From a checkpoint of a small self-supervised image encoder: 5.65M parameters, batches of 256.
Rows from block 8, named by matrix and row number. Rows with one number belong to one attention dimension. Each number is 200 + 20 x the weight over its row's rms, rounded and kept within 0 to 999. All counts start at 0. After the name is the row's rms in percent of the matrix's.
# v: window attention value (model.blocks.8.attn.v.weight, 240x256), inputs 86-171
# proj: window attention output (model.blocks.8.attn.proj.weight, 256x240, transposed), outputs 86-171
v.52,092,186,178,220,179,181,169,163,181,229,203,196,212,196,179,181,181,201,191,212,200,214,189,191,188,189,218,255,189,200,182,190,227,194,213,205,225,197,215,219,221,214,193,222,184,199,204,202,183,191,166,203,198,204,224,193,152,161,177,223,223,182,191,187,218,217,231,161,227,175,201,199,172,213,233,189,207,233,192,168,191,170,195,167,159,172,189
proj.52,093,222,187,198,226,190,165,205,217,147,194,222,214,190,212,158,223,211,181,177,196,213,215,206,155,231,183,170,219,210,192,226,231,195,195,222,203,209,217,190,231,201,195,234,198,189,170,196,201,223,206,219,190,180,200,201,200,219,216,160,195,208,206,209,201,220,195,220,225,197,184,215,213,197,171,168,195,196,198,228,197,179,167,225,224,187,215
v.53,085,171,208,183,171,209,210,239,205,189,228,223,178,213,212,210,187,175,191,180,229,225,193,223,216,217,211,210,206,213,204,203,197,230,228,208,213,233,199,194,208,218,212,161,201,192,195,207,185,226,187,225,209,199,218,251,177,214,204,214,208,182,218,182,177,189,190,206,247,180,248,235,196,239,184,196,191,202,186,191,178,212,206,163,163,185,194
proj.53,082,197,198,212,233,211,205,176,158,226,210,193,198,183,169,197,160,213,212,191,204,207,189,200,211,195,214,182,188,204,160,190,163,170,214,194,206,233,157,171,204,223,211,212,190,210,212,209,208,204,172,183,225,212,187,191,181,199,177,159,196,216,204,227,178,184,203,197,211,201,204,169,193,189,187,216,189,189,184,187,182,166,211,193,170,215,198
v.54,083,196,186,214,207,197,181,203,172,178,190,192,194,224,210,230,186,186,238,210,237,181,224,187,201,172,230,217,212,195,237,205,177,188,185,184,193,194,178,188,189,217,245,188,191,221,218,228,192,181,207,203,175,211,189,211,214,188,204,163,195,206,206,190,207,214,196,193,169,184,188,218,241,204,214,213,196,185,185,206,194,195,197,195,231,225,160
proj.54,080,194,205,170,220,197,214,208,205,216,183,203,199,181,200,234,232,198,201,199,227,218,231,216,223,219,203,183,208,189,180,235,225,238,219,202,210,191,168,189,246,184,164,209,238,190,194,216,203,216,176,206,204,160,229,226,181,192,205,221,215,193,207,218,183,210,196,197,194,172,165,176,212,169,207,195,207,205,185,166,170,182,219,210,238,209,188
v.55,087,196,184,198,202,228,247,239,205,170,192,190,228,196,207,195,180,240,233,196,166,195,210,190,232,186,176,205,192,191,230,226,192,194,196,204,205,222,208,176,211,197,221,213,239,181,212,222,234,191,199,191,212,198,222,185,214,192,203,174,216,203,167,226,181,146,200,201,209,224,171,209,217,224,222,178,161,179,180,208,191,196,195,204,220,216,189
proj.55,081,199,241,218,228,196,187,206,193,220,207,187,199,213,210,183,202,178,169,189,198,198,205,241,185,183,184,192,208,191,218,200,196,190,198,251,199,202,228,193,219,207,195,212,201,190,182,199,165,223,210,215,195,173,159,205,166,206,175,223,207,186,184,202,170,205,208,167,211,225,199,234,211,201,242,224,212,204,215,222,211,174,203,178,176,178,194
v.56,088,230,199,195,182,206,204,201,186,179,198,210,174,207,222,169,233,196,199,217,184,224,210,177,221,235,240,185,177,208,176,175,230,204,206,171,224,185,222,198,188,195,206,203,203,218,206,214,225,187,181,229,196,172,206,228,196,211,219,207,185,187,245,190,198,186,206,234,204,184,180,178,177,203,161,197,211,170,195,181,209,193,179,218,213,204,242
proj.56,088,201,229,241,211,173,172,212,195,187,190,229,188,155,214,202,164,233,210,209,231,228,177,194,212,204,185,209,204,167,214,205,183,219,195,203,183,214,186,211,160,202,198,223,190,196,191,203,216,197,204,157,209,231,171,222,221,169,207,174,199,207,173,199,228,186,171,168,205,195,157,241,210,154,223,197,209,223,207,185,196,183,231,206,229,186,173
v.57,098,191,229,188,211,206,182,200,212,214,185,196,178,221,154,212,211,237,220,188,197,230,206,203,203,200,226,176,185,232,190,195,204,205,216,185,229,186,194,214,186,153,190,226,182,177,196,196,201,185,198,171,184,223,218,195,220,236,165,212,224,217,184,205,228,186,201,183,223,215,199,197,210,224,203,176,183,194,211,181,212,172,227,203,216,187,212
proj.57,092,170,170,211,181,192,179,213,185,181,154,235,203,191,206,186,180,185,173,210,149,232,175,168,171,205,212,181,212,196,224,219,215,183,180,218,201,194,208,252,176,202,190,196,200,220,237,221,165,217,224,217,172,187,184,203,205,219,196,185,198,172,168,209,221,172,222,236,210,228,208,209,211,167,198,188,207,226,185,201,199,191,154,224,185,185,204
v.58,081,199,182,192,191,204,217,221,185,212,228,190,237,179,196,212,227,208,204,203,172,231,197,194,189,152,170,202,160,174,178,205,218,202,207,200,181,197,245,175,218,214,211,226,215,199,208,242,199,169,210,196,188,220,214,237,193,206,204,203,189,178,192,198,177,169,247,233,213,197,235,187,194,166,189,220,182,227,193,190,198,180,188,203,187,191,178
proj.58,084,214,181,186,199,159,209,236,204,233,197,176,213,178,176,219,200,181,243,150,202,231,188,205,172,230,220,211,199,219,203,205,199,206,200,228,179,195,173,180,220,198,214,207,216,198,226,149,228,216,201,206,206,216,197,188,229,198,193,225,196,200,216,169,196,210,199,204,180,216,246,245,209,193,239,180,226,199,245,216,224,220,194,184,227,211,215
v.59,090,215,217,214,217,201,216,199,166,204,222,226,194,219,162,153,179,257,217,189,205,181,196,184,225,188,190,224,185,214,182,188,185,203,243,227,199,192,186,191,210,196,195,225,195,180,216,182,206,172,267,179,153,183,211,189,235,173,204,188,207,189,176,195,190,187,210,211,213,204,223,200,204,194,177,183,208,190,177,216,202,198,179,203,208,197,188
proj.59,084,198,217,197,159,205,216,187,198,192,186,204,231,204,249,212,172,188,214,193,212,162,190,204,195,213,195,206,229,191,224,179,216,207,188,205,230,215,206,199,193,206,205,180,147,164,206,186,187,221,179,190,204,190,197,207,217,233,216,219,185,161,195,174,192,210,190,229,188,211,170,186,216,227,215,198,181,209,212,211,242,189,250,182,222,200,210